python train.py --encoder_arch="efficientnet" --horizontal_flip=false --tokenizer="word" --encoder_channel_attention="se" --encoder_kernel_size=5 --text_encoder_parallel_block=false --beta1=0.9
Rows from block 4 of the text encoder of a small contrastive image-text model, named by matrix and row number. Rows with one number belong to one neuron. Each number is 128 + 24 x the weight over its row's rms, rounded and kept within 0 to 255. All counts start at 0. Numbers have three digits each.
After each neuron's rows are labels from the 100 texts, of 14848, where the neuron reaches its highest value: "tokens" is the input token at the peak. Only what is clearly more common there than usual is listed. The data: rendered roads seen from a driver's seat, with toy cars, trees and houses. In brackets: how many of the 100, against the usual share in percent.
# fc1: MLP up (text_encoder.blocks.4.mlp.fc1.weight, 768x192), inputs 0-191
# fc2: MLP down (text_encoder.blocks.4.mlp.fc2.weight, 192x768, transposed), outputs 0-191

fc1.701:175095108108139128093088132112116135146119133128133118112107088086124073089148113144166125093139141135127123108138132098143106112146131145104125141109162102091140121082169093118104134115201126105139122123133150151119132112075128096128102143103157142150153115140207159151106114128096110132143171139139139097094121087113122124141113136078107166135174110095148120156141118140130119116113156149148133126183109132170203170134132150089104126119114106120113134085122150121142157152126103126133112105137141147131129149143115137163111068149143134163134126119123159125141144142107120145
fc2.701:145111132138085148123108145127142118109163086119137150110121123120122135142099071105105122100165154098109116118131138127117109162140116128127138131141114127100107169128098145177139153138063106119144136099151096110074132118127118117138172098141099153170128150084126159155131117124091131138144136089112127140124152114135154131153124117127082129149105203134060165128087129134136131130061075147111158127108140113089091159107134142111095168146115116124108154116117106101180144102121134112105138134133111111128094118129120133157142087130139138152095093162102142079116099124143135140
tokens: "lamp" (100 vs 1.7)

fc1.327:134117115132136119140092144097163117118128104088114135146102128158117116134175119122117159193121144126129106181099140142127111139054136129094115150142121152134100158129114116137121128100218139136168094145126153118149136121087138152125133087138143163131142071125131141153105110140156166155130111173095121177138090120129158146089160149114133155088120087180116113126131109186081110152141134153099146095135135096125128104117123116123115103109110098087127135158117178105138122129145134125126122108132156108134141143125107147140136129132105139172127170146132135151109150114165128145
fc2.327:133091118090144106113142141131137121154135120075106115108076110176113124173147144085122087118154110135100132104142123106152167132134170103088113135121128133116168110177110112127151155159187106114122154098109095118116110105101114133135110178143091074128211157156091115083110132106128119111104115109090076132120110119115099170167110137114099114139118125147123119164142160109136139096140164134133155139101130097166155119108117131115149142139132127142152143125106117144130116100127132129079109148134106100148141133152125136172138136092152151144151108148153133118140114091122120169
tokens: "<end>" (48 vs 5.1); "purple" (20 vs 1.1); "pink" (10 vs 1.1)

fc1.309:132096118162108136139124108110109102083177118122157150127077142141122097158139099146118100155143138124160122153126139118140132157143130145077153113082122158139092095144142159157140196143087140115129099142158154121105152128139135117114091093126153155121133147132082138102118116151158144135117091140114118155108137068122129158156140118136125129139125115084098109134108139125149124142133116122116131139136141094146080129130106066107153080125094135140145171163143123095170113121090132105169093083085117105113119104107151147132133079154143112140122094172105149130158141161162141111
fc2.309:137136168127116126081112103126126142171119125136139118133134123123140166166109094172151148115139089102133089103160137130126130193112087146136150125116156095101138086132127126127129164101144115095137100097137145108058148104121169131139121146153140131155157129090093155141111119116134118147111107106119154128113094104162135134177158146127108148151106185133107121061136131144146146113056140142145112150138152091117096172133119119137113122150130130135129129071154139186154128162124149110120138126142149132121130142178132135152156103144143152152128144132098126123086129136093165165
tokens: "tree" (50 vs 1.7); "purple" (37 vs 1.1); "yellow" (11 vs 1.8)

fc1.513:131124101088130113146123110130163135121118050120112153133109130138130135158095148078143132093126125122056132141096128173142115094144156145134167149135095132117116147132124149154141119139174120176142149137178140145086126103077117153109139122152114124135155165105149141127139127164105137175051162114110116147101131089142125157105141084168138126138120157179117126099102144168133143116145125098140148138122067127109124140129095128127104134111133131155140113153108066103164139111130175103127107126112108134139120107147134120129130114140095152135153150137122178096126143116147103117
fc2.513:130138130105119141110108091080139130138108118106161152101101130107087125100102156123095124181140097126138106151139140137151092165162138109145111130160136107084110158116091146161107151098142168118122102120098101139123108134153131139155129106111147163132174103141145144139155127112096133163091147116130097128137145170131168100118132164106118150092100136153137108125137124103133133127100123159117158107064159146129102129125128174116099133121131120126144111146114117075155123109131147131104160116132088093180113091087128104170180095101123135099080168173117138123116115129101172125
tokens: "a" (89 vs 20.2)

fc1.178:117118146110125135145118127107126105145117098127160074119151146118125158161100187146091127117075146125103119124124134121131146109091142119165159128145142124121106088104147107070120126149160126113117131128138114120128110131131090166110114138147194127116090128106164118124081148119165093117147095110133123112131118189151135116110123116133136155139096101153144151114127112131108126099067158096164110149156121138105106129089161149133092204137151162116125126105090144152162116156155123113077115131127108128134131153133116109175131151111097120085139160083162102131113128162113107151
fc2.178:103138129127147173114156105114137141103136130095110139094121133131157140162099127102146114164119117133123138127086139163119112116129109130136108099154131079159141178121100119112120120153121147125145152130152132151137173146136078170164122152116127107118119131089066137146127124123117136084096093128129153170128126088145098169115106115144115099095174092139143091147056098098119128103170110079103149100123145131118101136147136136159125128080146155091146126159146124112157110147147169130146134114137160100133130134134144109109092124154100141165123049127147104130131123166144163130
tokens: "a" (52 vs 20.2); "and" (38 vs 4.8); "red" (10 vs 1.1)

fc1.742:162125117173103118143089110118073137130134163134085109120112118078105104163109130114163126135159152128130152141135119113121096111145129092120129142121109123113134134116142146127118188112198149130108137122137149134157108126081143142151116103115117134146164123131116141081125130142148111112173153140096162117150139081145135132130143144130101140118130111124083118094147152153152122090153092187143104111140143130112112136128116134130171100097127074110090143089131124115163092136093119104157099098131139157127141138125132156135113047116171134170120101116152145117132160079102121085
fc2.742:108177143095108111092115117146142121140104087167166157083134131156128118157121127132131178140124131090091084140110133100109139117153114158127140137126144110092109152116139140146141099095106096151134130100119093105097094117139127118102164136137145130136180168105153131174136146126129159188121173109114098117134156105121133135135159115126148105145126102169085102117133105133166129140140136130110155145140161109114129125105105161113097096130130201145134156079137113119164102141126102171119105118136138107121121128115132132184153108154163126088109126151093168070160120117112117144
tokens: "car" (100 vs 3.3)

fc1.40:104073107116096102141179110137099116135146139130105100178181137183125133132117105136094162122119109115152102137135151159140102127126086155125157138132118109121120120155157128137140126133070132134149160122108120154090123112164136165127174129131100104154126163134140114131130119133161124115089124089118161131136112083127135133124124143124105118102093178110111080087102153114138168124132072118132090136140120120095119136127137131122159111150137184082133104186107103106100133120161153115140104108109117126132145099117155141103148134125089103158075139136094138154129129110187135095
fc2.40:120104112141128100132114095098125109155164119146142080096107133135103125073082104123144153119091142144152111133176106137146084151118174139128105114113178066120120090133147126096088134130147108131125111122090174098130160145135112123115135139138172120094084132153142128127173146141137103087121144108136113124144127146146142071144158141152123173123122166118176105117136129102146149136102141069095108158140135140158189128119096093152149134139152110125130101115125151122108112114155122170115140153163131144129124137151088109106148170142123150105169145092130125091121151131119104124
tokens: "," (100 vs 7)

fc1.541:113078125170105129078130140162126130107158122126126090092104135102105117156126107145134110155137184118168113162136115131131120151121121131112103106170134129128110076141090148096075165077070094133090139135161148103111149146106180132137127117150106152157121137144106119130128113130128122118136173150101136161124120036129132102162119124125112127156113171123089180142093135107111138130075137120130171132102138128136119139151117119135106109121134108146132090080120104119161116119110112105117164123085126156109137162117136118099117126122129108163116156151134097164111136145142131117
fc2.541:132142126112150077065154129084076095134090103105096160132146177106104085104109148177098135145118148161088136099141131116113132157172126144138086151123157141125119084122123093179093124136136095128129148162079129090123129114127126117146123118109109102127175153147161103119151118117152085143132159116093132156130154144133106098112175119101170106121157117134134129143108101125118121110141163128161109153133095148115136125157154137134124123115137176158146102165154129128113144137143077088136157115108134109180132099149100109128162166118162127111128150129136104114104131120116144143
tokens: "and" (21 vs 4.8); "car" (17 vs 3.3); "purple" (15 vs 1.1); "yellow" (8 vs 1.8)

fc1.520:145128121182150122094106126117126106127095103154162189129080116129116118109110121134127110091110146100108141114162134118101141152117120150133130108111144113129158095126141098080139106125164132104162112130132132106119110149102099145147151140092157124145121143123184134078126115107151112152105093142122120108118123209123135123111108123109134140115152078143132161080143138144143119117120204131131133138207130117185150153084127136106091174101127123142115136133133135140151109150146070168095131114145101108125144127162104134184117117152143131116100124141144146116136137137127115163
fc2.520:139118095111140110137146119161127094117161102122092160115137127145138126142128104058131115085117117098117077145124118149152124141133106086156132161163146112122086147117148145159148111136149133163102166145136155113100141108150158118141088092156120170161108153089073143171131115146129129184069094135143124161134130109130135135101133149145103137144086135132151179128111123114123130158136100133120164161101151136148099174129147161161145170100106164147101160144147117105130101107133166124124131116134155117118130152150105133107128100113122138152145068101113173086110143112131137146
tokens: "with" (100 vs 5.1)

fc1.488:187112123170092116130109126118099122133125135145126102114099121082109096134131124124122114103162125125174100119146160127084111140124135138131116124120137135103126078131150130135063131104101141091122129133164161107099137171070106140156089127171163186129128135170170133128126122142109129111147148130125120106115097116132118102148103114098105121162170151116108158131119146132138155145094173132141119107162165110147108145110112130135110119085147098109137141039148142106192114132101128098048101117102131148133131126146137140129123120148153111143128096108120131126109139152107139134
fc2.488:105099128146158143118118120089142107160101097111119144121131116141108192136141122112105187136135130117070104100036112078144111121152114128136119109123110156145140146171135125184114117155170091164123130159145134111143095159162115136133164131148128146120161143124139125110159142161150141088053117100118158173103104142139142137138139121093078113099104133124096140144125134123136138135116139101135165109129156161102137134124097119145145075123145130122137129158130154106182152094129108120122107134134136129120102092131076130146142124133141143143141086154113119125109105104116157148
tokens: "pink" (41 vs 1.1); "lamp" (27 vs 1.7); "white" (18 vs 1.2)

fc1.444:076167159138118124113128127116120133154122102134143068137126118101127149157134173120137096065100127130123114096131123136137124124127154105149123135159164118132123157132129095115101086143082137147120119156131128119150137137117087105145118165116152134111147079130149134118120133116137072163119120142116151123180131152120123132099091115100103155113129098165167180129129132140088120112136224099125148142185120170120154125129127152119095143150120148148141140135117160118112092165103157117069163123136111123120128128126123087157145168131096131084140120134126127169092109138124168125
fc2.444:148135121103108163117172145103121133103103111143154137134154139182125127132098116103139111144102082143112128155116129126164141113135147114141142096179156118160150183094123147192161098166115118141145136143132108152134103118139112101146114119127113103132136091109116163158110137099130111124120097125146140189163143099114118108125136113136123108120143091133161133087122093156181136116177122138094092130114123107128110101142140123174128144115081140122152147204153115131077118136142180134149153150112121150122141117156118142143128145135145124075121060119128120100144137114143087093
tokens: "with" (100 vs 5.1)

fc1.277:137155110153108106165110155088118120153133127133140126164109108081147127137131136154118113138093124135122147148129125118154150145140130126085158144144103109153141123110063120121093158136195074112130145135134156160125137121147116138096080121139119126173148110160159134117099121137113129106074135138108146151110100130170109148133148182139085123142152092149087128101131133144109125135109157089177144056112116136197119120124130135140077124125109148153099138140087130108130165132122092095156166121112122144147123122130070137136103114098150150098139109110104096126147115126101135099
fc2.277:127146114077100089087149150121145117112104088182140139162113127146107153107146143117159136131123130120136092125074117135118135115147127103139124147123118100112126166107121130164099121132134138110148082112118100095115099122140139110156173119134107121145143185116097150169148138126129151158130096099114115197127159137154141154129127136127086138130125140110101131117081127132125115148147126137148122149119143133137088126139145141091120126118128199189115137156133096101160112112108123146127119101121104133148084106098111134155150179111160141144118046146075167074124139122116120133
tokens: "<end>" (34 vs 5.1); "yellow" (24 vs 1.8); "and" (20 vs 4.8); "pink" (10 vs 1.1)

fc1.401:151135113119118109098137131066141140119146121162076069148108105130129078125122126085148147172190136095092135162199145088122120156126124149126116119134117154120161126133160157165192120145155116119107117133132117140082113130121132079120137151129120138100149093113126100121137129122134141103122080127147151075159131128130138132108146153143173141138153100115103134163155123112133110135119142137156105165123114122106152121116140120051091086137124112140126102110132124125153106156144132121110159146144129126122117134113125105098111153112148148163134170059131143166157138151128145126
fc2.401:130126155188087141137149124119120144130158084128169136143126134156127162109096148133126140153158135124133095102152114152144118136086099123126127111156112167114124122172158126090097137149113147154145159129120149150117124138084096137109109116120076091165087133115180121118137120166131150121113142114133140118134168139142114124132098133142106146145116075138135145165092099103165097118156146136133101135147127090131099152102149153121123113124154110164115083121080075110155136140146121107076095166137144134110098176109105145109155104112174161116114095154115162103120093172106144121
tokens: "<end>" (29 vs 5.1); "yellow" (20 vs 1.8); "lamp" (18 vs 1.7); "white" (17 vs 1.2)

fc1.110:146146134084111125085102126124096105140100123112091149132101149093101128128120110135109111085119156104121111106148148138153135121166142121108131121156177109107139154104162114116108155120143153166142197135133156105128120112094126120138094175150156107138125130111177151150128124123129141148099146119150112111111104107090125117150151146105129140133146106161129125143160095147131143104085192158149118111181159150213125144111148132112013162099117112136121137109118109124122164145145089132085135141137107130107114135133133155144127114130132141109129109147154118124151133111130128131
fc2.110:117181131135112158131123100131094105109091106110141120139130127161142157151151115050121132140106153123089160116075147112101111126149122120131158124135132132143102133162093126210136156150166123132153137134146131109148101126171126160116150132136086160105132123103141122141137114131136122119087084137117135183123140188120098128130125158098096109128100129112131148118138099097118102135160121125119124135132118151133074123117141144137138052126108125144168141171144096104096151103123114153130161103143116130120108099113138146163128099118119135143155080181127156112113107092121144178
tokens: "white" (44 vs 1.2); "and" (22 vs 4.8); "grey" (11 vs 1.2); "teal" (7 vs 1.1)

fc1.591:149173124131141164065117140107123138135126127133091137092104133085087131127124145119174121126093155135076117152127126163108125105090148137179135140148189157106126101111164119143072118145139133116144135125122161139134111091092128112131076174126164096147159133157200116132121136111123099167101138117123118151157106163120128120107122136102105123162151088118142133133146141141116128131109195124116110141159109140137158139154133126147079163095131129132130135069136101127178127169127123138097126135123110136142130110141109165167110136118102145080127124149122149088118101139117138147
fc2.591:122169127123106147132150061166133107120083099132113127105187111171147129143128117110159123116133155104128120160095141140089125119087097123124125118103099116155160168101117117184120110134158107155116131109136130114208120149159132157097113122136106119159159138090138115124129125093102114109110085102068122154098127110129144142125107137131113115122124101135133159079129129096145134138172077133130176104124127155107098124152155128124107077140085128119126122134088097138102122100132136145126125131157154148089113136153122128122104119118195121153119069108128123138156149113106131114
tokens: "and" (46 vs 4.8); "a" (44 vs 20.2)

fc1.598:157121097151151127108079118125158094138098127113131153118076128071133073113138120149166116112097124096133099134135121191137120163126104150117162123158156128102130112136139141130131146077138112183122126104161145133111134119092156110137122144145133144144158166160183133145145147138076146140118131112110116124116112092130132122131120101123092137119113160118127162147104147134122108135050155143158122119120120118184149142107146167126069134103133144132122114080141124139165115119129087140063132113136136138126115142142082143142111086156146137148141120137122143075128149128130078150
fc2.598:111111122070107110136124129118131107134120102145146141121134116162129140146105119113110132115133121105091107142141126174150134159132081138147152142163130136121104168129165171139149160146114137142155101119118118120095116114107130152131153117140122149168124169071104136155153115116112137179061131128109112147108114125172156127139124105138067137165099152105111159097081135142143107134059110152139153129136161157142088111111122145106076153100124169159138155107115097106176113128118130131110171119117129107147098107152122112183115122158158136102112093169096145088120123114135106133
tokens: "pink" (46 vs 1.1); "white" (33 vs 1.2)

fc1.663:115088132178091142152146132145142118118166110123152108143131130153102113141166118156125113161139110155188094126150086135113141130090143126186117123126137119109107098121164147099114174086066124112082123103148114131115122150134124141116133123108131140114142142163132094118153114116123114078156111114137112141115127163115119092105112115119129104147125170109122097135060118107122163136099072160104131116127143099038115127147133143152183112135110121134107133091089125136127107116107139141087120166131129100133147141102173101107099124123103131139101118141123131146123109185106130140
fc2.663:123134163118152092102113102125156136136109101146145165125136131120131153151118156132116141107070126145047126098115128089107119135152113157124148107155152136138136124119154105134151106152145091111082124099109140127121132117148143112123127168123104104133164111136157135094157162129148125135094143156106106145120120203141141128114145133128133098135159081150189116097131122138152131135149136139139140111182152153133168087113185137131080143117165158142170138125113122108106139176125139142105121115141126149138149108125121105114141149143143124052116212132147130130106106159118133125
tokens: "," (96 vs 7)

fc1.377:174160139157095139059104131125138143140107143149136095114099111066108121130137080124169114121188135115182113105118118144112133174117151139140122140123159124093135088111141137074103135130114127118116136139141133111142157133088152101144049140140124135134159133135185171125130136139138109128160139130130122148142146096089133085141140124081091150120107106106140200143118128138107122098100172138137160133160150144156111132117119114122064171118153131139127116042121146129169116148118140123093133131119126126126148115120113137143129153124137130149141108126135118142128136138127122139
fc2.377:120119143146112128125132083134086122172071092130142167094104132141136157177136090135114163151105113131106132139077118064121136145117111151154132117126143115139139122173127113172139154163150122140141136120134161113104089089121137118105100124138122107153118134113142104108169163119117128146083087078083116171135118161105120125126152143147114129134142126132149161087148138103133085100153115130094137098101181145138084120157120106160091095099153152168137124158139109148122135113117152122159150120132156107150100082143125103162149129132164116098151087100115144119157124105098116146
tokens: "lamp" (26 vs 1.7); "and" (22 vs 4.8); "white" (12 vs 1.2); "pink" (8 vs 1.1)

fc1.343:172125098134136193103093141164104127138119145137128111139128136139131126140157104140158155130147135099114141102116081123176078151128126117129135100156113125111145139137155114106100144131129106151158178135115099118108107122143193155120136152086145113137134171173163144169138090117133144084085150115121131134137103120082109081133168175142059146156108165114115122141144134140163131114082113146106119122109179128137066150148115110154117117183145137149160139126132138120143113095145094106102098128113129134151107126180103095132123113121133139128145108122132141124100127125095135139
fc2.343:120149153086132127097144119141114089161120111166116086129134120152120122118120103140154170179134119100070070098114146146109145133140087146103141163140139108068149134100144132196120132097109104108150125139162153112096106091134140090140151162101148093147154175107150167103131110115123132169127159114099112137113154127150135150099122118086091174148120132141109129113125097184158129124126130141135144142146133128123106124100141109138122093156145149143159129111164095175129143151056118138099120114115180112131112112147127110166152113120159120121129108113119115120124115113135096138
tokens: "white" (45 vs 1.2); "pink" (13 vs 1.1)

fc1.732:156148116113115151093121134090129122140035151152119161123096093078157112124131099077169154099106135109119135119122150125127141122172138106137124120125144135106108121087097089120104124137156136130179134135108121106159112109112090117110094119134158150108185117072145151111128140121106143147108116119139124123117093154100100112154123137141128141124184089133123164117166119105134138133143151131121102107162105125199160148116117093122056127094111124134100131144093141148151148187120117127149127129172128135113127097123099120122148102122147117088103124101156132125135145122123129154
fc2.732:137130112189148116186142130134126108126161113137110149140166117136101125124148085145135144183128138112190134106114117094154127137135142138150118122113096123122092141173078187120070156136126118120101133128153108126099171149145172123156150087088074147139088128132075137128125131118104115118122076133124130112120135089149164148165090131123125148140104145116088135140103124110124133131117119136152159170095144140106098140132104096124160124132103118158159153137100124114167117085109146131161149120133139129113104135114092150151120127146152134179136074136096131108111154124104136156
tokens: "barrel" (100 vs 1.7)

fc1.706:175151031154118180152127139134120109142095107144109121122115132167135114159128138178128142190116166145155141135120125117083119115135115130109143078115118127152118134099146110124133155136154115101159129126147137125098161127115132105113171150120114146133138072121134116155159175127138086140118148109137077171156095117121160120137141131118117140143113185171141141133146147101158120124110123157122145141134132135142125126126109141133106126142129122106166176115134110139134096112092065134126140156091122130071148162143133124087135141160168147166123129152147120085099145090143143141
fc2.706:152131153134128115136107106131152109145155113115153115148113145167149112146173131120180112131182131120144125113126159129128134118126142113114145162134152086117145146140102152094109165117132149119125143167102105132086159128131150118129112133143112136100120150154113149137148102151144124112144116124128135131084153154138144152193139098113149096167116160105070150094137114149169186125143099149124160107128199112121114123085141122130109140156101110148132128124074120123129088121097112130119130156174160157164082170187112134161163098131152144148139126131082143144145142090112154095
tokens: "<end>" (50 vs 5.1); "white" (17 vs 1.2); "house" (10 vs 1.9)

fc1.344:144154140099123147103125147110140137147063134109136172121133111115128135136123124058131133093121138151063140110101137116098134110137120109127120134120137113103134161125028104113154128138216123100170130133117113125139112110168140113123055150114100105137137109107145138153126148119143135119076163118118151147181128158112124122123140140148119129113155089119138146113170134143136129093173161091157090102153108142183126106107130111129087125103135132128119146180096144138146112120135083124113131122125125136150123158120095126147123126091118136104134121126144143146137154126115149163
fc2.344:127148089089096129164144139147109120104122109141134109124152119141099140148136072075116151142115109133132143145113139129146153126137122129143135153170108122096126183147086129200128152165118152123165084128161095135108114119113095123140154118155110150146121128080116142148135151137106148110140146082107125171142137109156135158144114161102103100131077166135100114135132143142152126152127115130119146111102143140154069140141126180081110145153121159132128117182153117097152114070119161115138142102131131119131107112119129165175146085128143149160152081134101143081162134117137117137
tokens: "barrel" (98 vs 1.7)

fc1.50:124126135199123124123139146150148126145163129123157133100122143107129101109137137166167084124143132091163111151157102134114124193116116147135134125106102185133148019121156185071115137141084108087133156135159108127128160136120175137129128139120147158134120143143109153161135123101139112109104123141099123121121103086112142121157115097145133133135089159111161170133073125112117142114062182140108143134147131120118109136140112138131104124117110135113131107111109127117157119108123136117119132124107177143116128135132140124091152100125130112134096096158109099149088112144132118107
fc2.50:124138117108116111102119102148147145099099116134158173132110121129146140133137137146080162112083132123119076143117111146148150159133094143137149116137126136148119159091115083131108149119175084144118171123107181082157115146156122136119172159156115089133159128126137123145155133111114099135141138076124107128122166178100120118102120149115087088146144090114119149095161095078145120139125149111145113131138141154139131109086136121137148104132135173167144145125100129106077159147149086133117155100100130149128140133138134133112129168127121111089142180088127171083150083162112141128
tokens: "a" (95 vs 20.2)

fc1.533:151151147135118118115138167126123094148068115142168138162106126103132115100122148105120083072124153107108129123104129123124139119116149141142136136105130141147089155094126088148137125125153133105162111135127139128153123092123141125149056149119111100106150146129152129138156120115107105148134097132126125107131122195108125094108154109122124126147164070134146131165119134134095107120110163120139126089188123123208173117121125139121098137116130146126106144143117146137164159175088063158064129137165167164120086148142107136168143138110118124123131151137140132111150111151125136147
fc2.533:140143106122132163205143150127139152111135082134103124134140109159130139138123112055136135102109096131119146154115111129165098140115122103115138143158130098107099178136094136154148154147149166143107148125147095149130154099129134112164110083133124123134103138055109128142135142132106133154089106114140106147137109126128145107122112150110103150145092157138120132126104122106118141092066111116103137096092100142134103124153086112119134180104131098138110132184107091153135117092120150103147179109121127133159080151149110121171119108149150129157125077113091156123112118150139094137
tokens: "with" (100 vs 5.1)

fc1.263:139107139146113130150167108139157127119178123148157065130122105097136121118128139148109098084129105101166118136148125113096118100085140123152148129112129123118123112105199133061121123146077140120133161116140088117113110136104109131137155128115145109120114148148120105108140126123135116141168100139163137119101141175117105134145120100116096132183123134120176127134109124147133158121065130131141153172152145123119174148107136119139126138144118148163139134041136153137133139141121174131044109153107125141124147087126153103143155163166107115108116149092143107138126112148116124122
fc2.263:116077098117165182155140099097148110114155111076158122121118157145132150148101189081099105124096141148086136114150122148152146109113130111143136129120114145142141094153148104113129102145161120119117169160089151123176106117129110130086076119118148141097116122124113133126139153117147121100098097147107136127140111182138095142122119175144110084098125103112181113138116097148156092117172113109146140106125093174152117143139119096168139142127141130096141114177126165096122145121151129132127108111133104117125135115117174112100121111129118148098128125108174090162134093134135080143
tokens: "with" (51 vs 5.1); "red" (49 vs 1.1)

fc1.716:106119134159157143118141097123108168089154141094133155096117167122147110134126175127118122078097104150101147128132113148135116122103108151106125160158155114132141155146092125118112103160089103153124118106108102160116114170144113103103152117136085159122115154112169111135133102140105135139116111145089104099155122159168129193127120123128160125093117147195144100125147167180136108119147064154132106135127099137088126106120109129119191133121142137177116114137086113117125153132116087113116131123114109136118138110126161154109097091133149090120106116147127135175124131121143072101
fc2.716:165108125127113096148120093086170149097089189123111135177103153112100148111140156113112147176076105085153124152101100153125111112146138133128103115118148119103161109137134139124108103095102156119090104149108128141074138170099126146181173140086136094153125119144113149147169089126127137129127107164129118128114132110163124128114164149153146138099120122153160062157142096095139111121128133144132140145119124117135099107165107112110082090110131126112113148077123115136127117119136142135139097122113081102143115117132134144128129172117152130110107134173129148115097143126193134111
tokens: "a" (60 vs 20.2); "<end>" (33 vs 5.1)

fc1.356:117121133160086108127160122146151146126158130107134101140136142163085135157151168175120112161172114151171084142146088171095117126103139111149123139119105145090120080112153121105121120126067126114088143127117114101126098159119171186147125119112139126123149122201134097100151094118162120112144106128071156106131165159121127083121115093129092125151118129128104103125078148125121136130119116120125157130103108078059101139118106121130161116155125097139140127108101133136119138120124131145074114126119159115129149125128182100147140107124082113135149114134123120124132105168124132127
fc2.356:104124132134150133091124112102134133126102095162146156138123122119150147112138136109155103134129140108102120110080095128107130135122133159128132146163138131148153146102134081136148077148142080112102119144102113077137131149103107103101116151132134094121137113166178127097137155112123125147075120112107101090105123166138127127115153127126171109086143072134225118132132088151131103129145140117124164131154129136187148116140170120137098153123130148158152125124142169139088138161118143130086125140115120129112165123127111144140111134118154109074115204091157108113128099114112108120
tokens: "tree" (63 vs 1.7); "lamp" (32 vs 1.7)

fc1.18:114117099153168118095152090127104120151117156091116140129133131097121133142118130125109091102134138140132128145109130116114114138110106112095110117171145157122135149098070138160116106146150115129154144081147169134137128107170102088070078102123144127140150141106159156107132149117104128146101100055104113163133106109110108111114140132151130146144126133127102131121158132147119148197126164162145143089154144165120114132139161127113071102131138102134132150145095126123152121077163094104168146150119116136099131101120072105158133074097176131114115137110130098118143096117104140102
fc2.18:134139083078119144138148144150129100104130125106127151148111086140116134141129079109120140131116112136125102159125129187108152140148095110146127136152086137115144184120128148164115140134099129150134096136129156139075133113124129146153150136165150113154140140175124135149154129129102096138117145115124113145116144173132159145121115112140065097100076162107111153084121134120111075136092134128091123125135131146161092146108126133123122131113152169138076120178144098090145136144121135142120136141140136125162121122098117157164116130097144120142093054101104170056150153120134158140
tokens: "<end>" (52 vs 5.1); "dog" (28 vs 1.6); "barrel" (14 vs 1.7)

fc1.285:154113153083162085066121141137124163148111159164100104115128105098123128110140154154156164144128121103151181159156170100110152124143160147113097142088122120138129117104141121138146109116130104071098077147141069130133142114163123088112140127122160139092163095139106102098111129132134103147189122147149134121141141165093103113138152127096149141147139132135152123148160131141097158140127120129166134138126142135104188098132124106101123118138103100144114164125144154158087099137145141110153097107147131116113160127135144121112112145093125121150119186100153110135139168080097118121
fc2.285:121160134221094126129149135125147112145119120092134136147125130155115160170129094093113110128173121157130086119078123103114119142141130134160113133156122132123121163103113118103051142128124098132107152126124177114122136142139133134106128139119118110164134141104171129181123141110113138096149143123131105168128156099134107148142123133114142138138120117143082131103125105151136107111206159101105103125114143160146118093116148154149039133123133150129158115117096133117151121120116150125116141114116136153105124110131143086157147183112103127096122051153141143152129119132137117142
tokens: "car" (100 vs 3.3)

fc1.466:134139121130147117142105127084096155141095111135124134155120089141154123138125120050116152105148134119086143099114157087124127092126166105132123115142137112095119176119088102123117151144166158077163145143122128135145138138148100111132040139158113101110131106134159144096101131144150136140157134104153135147121113158113122134123142154109108143125164059180099109119161152112129110137217102113115119090150123152160142113125116094118141138116130158137105146152107162126140117141113066131109090126159116127110132134130125146167123150119157110115163122129135148155142123116111152156
fc2.466:100155167131085123132132118080099103136107102114149150133148129105122148159114071118127158127168107139145127112126110054124115111142124089127100124121117139111141122128073102246180153158131133112114146161145100111108164114114124126101156134157136121142149147109152135106134114141125138129101159102121092161112123142118113109132164129096119109117144130158079115143148111110103126147136142114092115097144136146149104102128103128139172151137158109133154130184142123104165114121128150116103129156125120126107111117124140153179159080108123114156123090141100147099169117117123141118
tokens: "barrel" (100 vs 1.7)

fc1.202:101102115160122083151076178154140123117120130130146152168091113139102149113102071111133130131113123156092132125123116118138140153108089187161121141165136146120148142152099141130142131117162169173126127118150119084115156079123124151161147145087155107140113122153143111121147154125118113133081122105064154109166158114115124134103147096137138142115127150158121152145123109160149118128116133126149137108146136140125092145133117101127098131097154120104098134111084135142153138130078150174095080131104117119136087143096151123181199131148116118159135087158108138116130123155111119147
fc2.202:152112151123115150136151110105124130066116128117136175106126105117096138155142116118134161082122118109130128151134108129084104141094112104150117110200153138178093085142115092164137092158141108135160131143142119108117160111109143131098123138140098129170120176142142138151142134109112111129095122118084081125137086169107131085136143105138097128123128120130121155134144115120137120197137124049156118142100150121144106145117158108158095155147117115151152123121135091117112130152114154162108120130180119125093127106121165114136111081135071135140155092101136117104114145146105123134
tokens: "a" (75 vs 20.2); "white" (10 vs 1.2)

fc1.83:156099146098167086087111152128127173144112148162096116132126112113118148132129153140157160147139109108143184153167186111107168139149157162104075132110118127131146113090144124139132112122133114098103071153140085117131139119158143103108133133116144142078152087140095096084105141123121107145161122152168123122148135177092094125140144139107164142153142124113148105140148147143085151126118101105164117150114139138093190100125132131103117110148085105154110155129140141153117093131156139125148104107140122135103142125145136111099128130087133105161112180108163102134156148104111111113
fc2.83:111134135236106125139129126119147106144123104083149142142122119175131160155137098090108103118192133149123088123084137109101137146154134142160104132157103117129123145110135125094070133152139080118095145117125171128122163134154136152114139139116126094148141139115169127167128118125125141095123145119135112171140164108118115116138114150122154145136118128135078115110118111160150101117203149120115098143092149144135117096134136151158064146133127152145156118114100122129155124109131132103113142106118138158099117103116148082159136155112111114097125061155155136145134120129139109135
tokens: "truck" (51 vs 3.3); "car" (49 vs 3.3)